Weights of a small CTC audio transcriber.
Model: 1.46M parameters, mfcc input, arch mobilenet_v2, norm groupnorm, activation relu, depths [6, 6, 6], widths [96, 96, 96].
Training: 7900 steps, batches of 256.
Data: trained on single English nouns, adjectives and verbs, spoken by a formant synthesiser in many voices, 25.9 epochs.
Rows from block 5, named by matrix and row number. Each number is 50 + 15 x the weight over its row's rms, rounded and kept within 0 to 99. All counts start at 0. After the name is the row's rms in percent of the matrix's.
# convs2: project pointwise conv (model.blocks.5.convs.2.weight, 96x384x1, standardized in use), inputs 128-255
convs2.7 101:61 56 32 76 45 47 48 51 50 33 34 51 34 49 47 48 51 39 52 65 76 49 24 92 30 39 33 54 52 35 42 49 57 51 53 45 56 22 83 39 59 32 56 52 46 36 48 44 34 57 62 35 18 53 37 55 54 43 40 48 70 56 43 22 49 67 50 61 67 60 40 78 96 35 74 53 43 50 40 50 27 29 80 46 63 38 48 76 45 49 43 40 35 55 51 66 54 62 54 30 55 46 53 53 59 54 47 46 72 61 77 66 49 48 88 59 44 27 41 34 42 65 66 75 38 22 40 41
convs2.8 090:72 33 57 52 19 56 69 69 40 65 59 57 68 52 73 41 59 56 52 68 68 40 54 70 58 61 74 53 54 52 44 58 53 54 58 25 57 56 02 07 39 59 27 68 52 44 69 65 70 58 68 42 43 72 50 59 63 58 62 59 60 63 59 54 56 70 64 67 57 60 67 65 74 76 62 53 60 74 23 56 39 65 98 55 60 52 58 76 61 61 56 69 53 60 65 58 53 62 57 45 62 69 50 58 72 58 70 65 55 61 60 50 58 34 76 48 61 53 55 64 66 63 38 64 57 47 57 56
convs2.9 122:55 39 62 54 40 25 65 53 41 59 67 50 52 58 44 26 49 57 65 84 56 62 53 51 65 50 39 56 42 55 44 39 27 47 36 53 38 27 49 36 49 64 26 48 40 68 47 49 19 44 42 56 20 39 37 64 47 69 54 61 67 46 60 51 67 61 70 58 29 36 51 58 65 38 30 41 67 41 16 10 56 16 50 53 66 67 29 62 75 39 25 59 60 54 60 42 47 42 49 65 57 91 58 52 66 76 53 60 65 81 67 51 39 82 65 45 52 48 23 33 45 41 50 64 39 51 67 59
convs2.10 098:66 34 53 42 56 57 62 59 51 46 61 47 64 51 36 47 53 66 41 72 61 28 38 56 53 60 55 57 65 44 33 63 50 47 67 56 56 42 29 48 58 53 58 28 56 62 50 56 76 55 62 65 83 70 50 71 58 67 61 68 56 78 64 48 60 45 48 52 50 46 60 67 65 58 47 64 69 46 52 46 44 66 56 79 57 47 54 57 63 36 60 72 54 51 57 37 65 56 75 27 43 51 30 64 57 65 55 68 51 57 53 48 56 22 36 42 50 48 51 57 26 55 43 63 63 86 64 67
convs2.11 094:64 48 65 68 46 52 60 43 69 55 62 66 40 42 75 65 66 51 46 44 69 49 53 23 67 58 61 64 58 55 52 62 53 71 57 30 67 65 49 31 48 71 50 72 58 46 60 64 48 50 75 57 49 59 40 51 63 37 61 68 71 62 61 47 60 61 58 69 56 61 55 69 30 59 66 59 62 54 25 73 68 60 49 56 65 54 62 17 63 59 69 63 69 61 61 68 58 63 61 50 54 59 67 63 57 56 68 68 46 47 55 50 63 44 49 54 60 72 67 58 74 60 46 57 66 70 59 67
convs2.12 106:41 47 66 29 53 48 37 34 43 52 52 66 45 42 56 36 51 45 54 38 66 33 46 25 67 81 64 53 48 40 68 50 67 44 53 52 56 38 50 21 57 73 44 60 59 49 60 46 77 48 79 70 45 63 59 57 54 38 45 68 70 58 57 47 54 56 55 56 49 55 56 55 49 76 88 50 55 35 37 57 52 40 66 53 37 57 70 67 51 57 72 35 36 52 49 48 63 64 37 67 48 51 46 55 65 42 33 34 25 51 42 39 54 48 60 11 36 52 44 64 52 48 64 37 44 81 55 44
convs2.13 093:54 47 35 22 25 40 31 20 18 34 44 31 72 22 28 36 34 48 45 34 41 43 35 43 35 33 62 35 46 30 33 44 40 41 39 68 44 27 34 56 30 27 17 34 45 22 25 36 73 35 40 45 42 42 64 42 49 42 32 28 33 38 34 40 46 52 58 41 25 39 38 59 58 78 48 44 38 44 49 42 34 39 14 51 35 39 30 55 47 52 30 34 53 43 42 24 46 49 40 42 54 47 37 43 45 34 44 34 58 49 58 59 44 40 57 60 43 63 29 45 33 39 74 49 31 42 47 38
convs2.14 116:51 61 62 32 49 45 57 33 68 51 30 54 50 45 34 46 44 30 55 49 42 76 55 63 79 52 48 49 34 63 45 49 31 68 31 50 68 68 57 26 54 82 62 54 45 27 28 61 20 37 60 52 48 49 25 64 29 37 33 58 56 43 35 33 72 62 54 79 48 72 47 45 47 39 51 62 28 62 65 56 57 62 26 61 54 63 62 43 58 60 50 56 46 49 58 46 66 43 46 59 50 54 62 56 48 51 52 78 76 69 62 57 87 54 57 69 56 39 37 45 58 36 38 54 67 70 56 58
convs2.15 092:52 38 48 45 22 57 45 28 19 56 47 49 80 67 18 42 34 62 58 42 54 78 41 25 36 42 58 40 40 30 42 50 36 47 38 40 47 48 33 33 20 37 29 31 48 18 41 45 37 47 47 47 43 69 56 48 55 61 48 38 48 66 41 71 41 43 46 42 24 43 64 41 25 47 54 45 52 61 27 34 70 45 58 40 40 36 39 51 50 43 39 47 19 48 52 64 53 47 35 36 56 66 33 56 42 40 37 47 55 45 50 57 45 61 77 34 43 54 57 35 52 37 39 52 35 11 42 40
convs2.16 104:37 30 32 43 33 75 47 49 41 23 47 39 67 51 46 42 49 64 70 36 45 35 50 72 25 37 30 57 50 46 49 56 61 45 59 50 49 54 26 42 59 37 51 56 71 59 23 27 64 71 62 93 58 65 69 46 70 81 43 27 46 61 43 38 51 46 28 54 31 54 28 35 51 90 33 44 67 23 45 18 47 28 52 75 45 52 32 29 57 47 44 58 25 52 49 56 54 47 55 71 50 41 32 50 57 41 57 62 75 31 69 53 47 65 64 51 77 32 49 49 48 31 69 49 62 58 54 52
convs2.17 100:46 43 34 32 66 52 38 35 34 46 38 55 61 55 31 45 41 56 54 65 39 58 50 34 32 50 52 39 49 36 76 49 66 36 61 57 49 53 39 49 61 23 59 33 60 25 50 46 73 46 58 69 84 74 78 50 39 62 47 31 45 68 46 30 42 47 63 28 67 41 51 46 55 42 55 34 30 51 39 39 35 40 42 45 42 43 40 64 44 33 58 48 36 42 33 50 37 39 44 67 34 20 71 26 55 38 45 43 74 41 52 61 25 44 59 72 39 27 27 22 38 43 99 49 50 12 40 33
convs2.18 102:49 55 36 42 71 58 36 25 68 56 44 53 66 48 21 49 48 62 57 69 51 18 28 77 39 46 42 38 56 34 61 60 59 44 54 78 59 38 60 42 69 45 46 46 52 23 40 48 69 58 72 53 46 40 62 56 41 55 35 47 72 58 50 54 42 31 40 37 53 32 42 43 72 58 37 41 34 40 23 38 37 40 53 33 38 33 40 51 44 23 34 36 32 33 25 44 41 44 51 52 31 45 54 40 43 32 41 38 74 61 27 59 29 44 45 54 33 40 23 33 42 32 90 33 44 34 49 28
convs2.19 109:62 56 31 44 59 48 86 81 47 46 77 68 52 85 48 55 62 52 62 09 43 68 44 62 34 64 59 37 57 63 48 41 36 49 58 44 41 40 46 58 59 38 51 55 53 64 44 64 45 62 37 58 81 71 88 62 67 73 83 35 59 33 62 88 51 56 52 47 68 58 53 50 52 67 50 60 64 40 56 72 37 66 59 47 59 66 62 33 45 58 88 50 73 52 52 68 44 67 53 62 55 61 42 69 65 64 94 58 45 62 56 40 57 58 18 49 42 55 64 71 38 73 74 58 65 50 51 59
convs2.20 095:47 58 52 46 32 45 48 45 37 18 66 22 91 65 55 46 58 53 40 25 53 70 38 76 48 33 30 43 51 52 23 55 47 46 70 35 52 51 35 50 26 46 53 37 51 33 45 37 51 68 67 85 93 42 88 38 46 41 47 50 51 74 52 44 46 38 60 46 56 30 50 50 61 40 19 48 37 49 20 48 69 57 49 52 41 35 52 49 46 37 62 39 26 54 40 08 61 31 42 65 27 62 50 29 41 47 23 33 72 58 60 58 32 50 55 65 28 52 42 41 59 23 55 40 53 38 52 31
convs2.21 102:62 58 62 75 38 65 35 80 08 64 41 45 66 28 59 28 64 49 53 54 25 67 76 91 62 53 62 59 47 52 36 50 48 51 45 53 64 99 62 60 54 56 28 57 43 43 53 53 26 42 60 81 37 40 59 45 57 38 39 60 52 66 44 48 59 33 59 48 55 41 54 30 90 59 70 46 64 50 29 42 54 33 63 72 39 37 61 53 54 35 59 57 51 54 56 26 56 36 58 47 33 67 66 44 53 63 42 49 70 58 53 40 36 54 45 68 64 44 30 45 60 43 54 37 64 51 69 38
convs2.22 105:70 69 45 41 41 40 40 59 42 30 41 23 62 32 42 59 33 43 85 44 28 31 45 69 43 45 50 41 24 38 32 40 58 58 42 12 43 67 41 29 46 54 75 51 39 61 36 55 36 31 21 66 59 52 63 25 38 37 34 36 30 44 46 63 44 56 51 56 74 45 63 44 55 72 42 61 45 47 51 79 53 60 59 32 42 49 71 48 38 54 53 30 29 57 40 60 54 44 37 48 59 42 68 41 48 48 48 35 73 61 69 56 55 71 70 60 39 38 40 57 51 38 38 62 47 95 38 29
convs2.23 105:37 46 53 70 23 48 51 39 34 27 56 49 37 52 42 44 42 59 52 36 44 58 35 42 50 42 42 37 49 34 14 51 48 47 48 69 43 15 56 79 39 51 38 38 52 24 37 48 43 51 41 03 32 24 48 48 55 28 40 41 49 67 44 19 42 31 58 42 58 42 67 86 73 52 45 45 28 65 70 65 56 43 44 37 36 38 55 75 25 42 68 52 67 45 37 43 52 34 35 52 52 35 41 45 49 42 65 50 67 50 71 49 40 50 77 59 53 34 35 53 61 59 77 33 65 48 39 36
convs2.24 090:40 45 55 75 37 64 43 52 56 18 59 56 22 37 36 59 46 50 39 29 49 53 63 61 61 57 24 54 46 54 31 53 63 63 54 53 65 71 20 55 40 59 40 53 58 52 46 18 22 48 44 57 44 45 67 57 63 61 53 51 44 50 55 44 58 27 42 47 64 61 60 72 48 94 61 60 46 54 52 78 55 61 30 58 50 77 76 45 49 51 73 32 59 58 47 78 66 51 38 55 40 50 92 64 49 58 74 37 73 75 57 63 56 62 65 78 35 72 70 64 73 62 70 68 35 82 58 47
convs2.25 112:40 40 60 48 49 38 88 67 30 52 69 61 44 72 65 34 52 62 33 47 66 35 50 63 58 56 57 49 59 72 64 58 56 30 59 48 47 40 40 45 54 50 41 61 32 70 46 46 52 65 25 24 51 83 49 55 66 55 64 49 51 52 60 44 43 63 54 52 34 56 68 50 57 24 60 36 39 56 22 37 27 59 26 37 54 38 58 58 56 58 54 83 50 45 57 45 55 54 69 33 44 46 61 50 86 38 19 60 47 55 46 43 45 35 65 20 37 29 50 54 50 69 19 48 61 32 36 39
convs2.26 093:68 74 59 39 58 37 68 67 60 64 55 57 59 31 61 49 58 54 47 64 44 18 43 51 59 54 64 43 39 59 70 52 51 59 39 63 46 68 59 47 84 56 92 54 50 66 41 60 37 57 57 53 48 71 33 52 53 54 63 53 62 49 46 68 27 54 26 30 36 27 52 14 42 52 54 42 22 42 70 38 57 32 67 24 42 25 41 50 40 41 27 40 39 17 31 64 39 24 32 50 67 39 27 28 27 45 26 31 20 37 37 37 60 60 37 32 39 45 34 34 45 39 38 44 42 40 32 39
convs2.27 110:77 72 55 47 60 62 74 59 47 71 12 76 71 57 42 51 34 57 55 59 44 76 35 60 48 29 54 47 58 27 45 43 55 28 47 35 34 39 47 53 43 50 50 51 41 44 73 43 55 76 55 46 64 32 53 55 50 73 46 44 51 53 54 41 53 50 72 43 48 84 94 64 87 58 61 53 78 67 50 30 30 65 65 71 54 60 49 46 58 56 50 61 72 46 61 22 60 79 65 49 61 65 21 49 77 57 73 49 60 62 56 56 53 73 42 65 52 55 62 62 23 54 67 69 53 65 56 52
convs2.28 079:31 51 35 38 49 66 34 39 50 22 41 29 76 68 44 47 38 64 44 71 42 90 59 55 37 45 00 50 58 43 46 54 62 47 61 57 54 50 34 39 54 35 32 46 60 45 24 45 47 72 44 72 61 62 68 53 63 66 39 53 39 53 50 32 42 37 51 46 66 50 74 66 48 26 40 50 40 88 72 58 49 41 47 44 36 53 46 83 34 48 74 31 41 48 34 44 49 43 36 80 22 46 81 40 39 53 47 38 99 79 56 94 46 34 99 82 45 70 46 44 76 42 47 58 39 54 51 36
convs2.29 103:36 40 60 43 40 59 66 66 31 54 67 68 76 58 67 32 70 61 61 54 54 74 52 56 57 53 35 63 65 56 53 62 67 66 61 38 57 37 64 47 53 43 35 59 69 66 30 56 41 73 51 85 83 59 58 71 69 69 61 73 52 54 62 59 60 65 66 67 52 46 34 35 66 58 44 58 60 44 48 41 34 58 35 57 50 51 51 22 51 52 65 48 74 65 46 68 57 40 36 55 50 73 25 59 39 62 33 53 33 57 58 38 47 59 27 44 60 42 68 52 35 66 78 43 58 40 61 53
convs2.30 093:80 65 62 50 58 35 70 82 79 62 45 57 49 38 49 82 47 38 73 75 44 54 38 63 49 49 37 50 52 60 29 49 47 34 35 43 37 37 27 49 70 58 58 60 31 56 45 53 68 48 35 04 60 36 41 38 21 43 46 72 52 53 47 25 41 87 57 71 48 66 67 29 56 59 66 41 53 63 58 61 43 41 64 31 51 37 55 48 48 42 54 65 60 55 56 57 44 56 61 22 64 42 55 46 57 37 58 69 59 66 67 49 62 50 62 39 50 52 48 74 47 48 24 80 62 50 33 48
convs2.31 096:31 38 59 68 51 43 38 47 50 17 47 43 48 63 35 56 23 63 36 40 34 47 56 44 47 40 43 45 42 15 03 42 40 37 54 45 45 20 53 57 51 41 46 45 48 36 37 43 49 45 44 18 16 39 34 40 43 55 27 33 47 54 33 30 46 70 57 50 36 40 53 72 60 37 37 34 38 56 51 69 25 43 32 51 31 44 32 77 27 49 50 50 54 54 31 52 45 55 34 40 42 40 31 35 68 34 35 48 52 76 69 55 36 56 75 47 30 56 47 29 31 51 27 64 44 77 35 31
convs2.32 089:44 62 69 34 20 41 35 34 18 52 49 35 53 12 42 34 41 44 29 44 56 35 60 30 71 60 51 53 44 49 68 53 76 47 50 39 53 26 36 31 29 79 09 23 67 44 42 59 25 55 50 71 61 47 19 58 39 45 44 69 45 62 45 36 51 32 58 46 62 51 70 51 33 35 66 55 24 52 35 61 16 51 41 59 59 69 55 61 42 52 58 40 59 71 58 60 51 58 43 34 55 36 66 45 60 37 23 47 38 73 40 56 49 54 61 37 44 52 40 70 40 70 38 47 57 46 49 53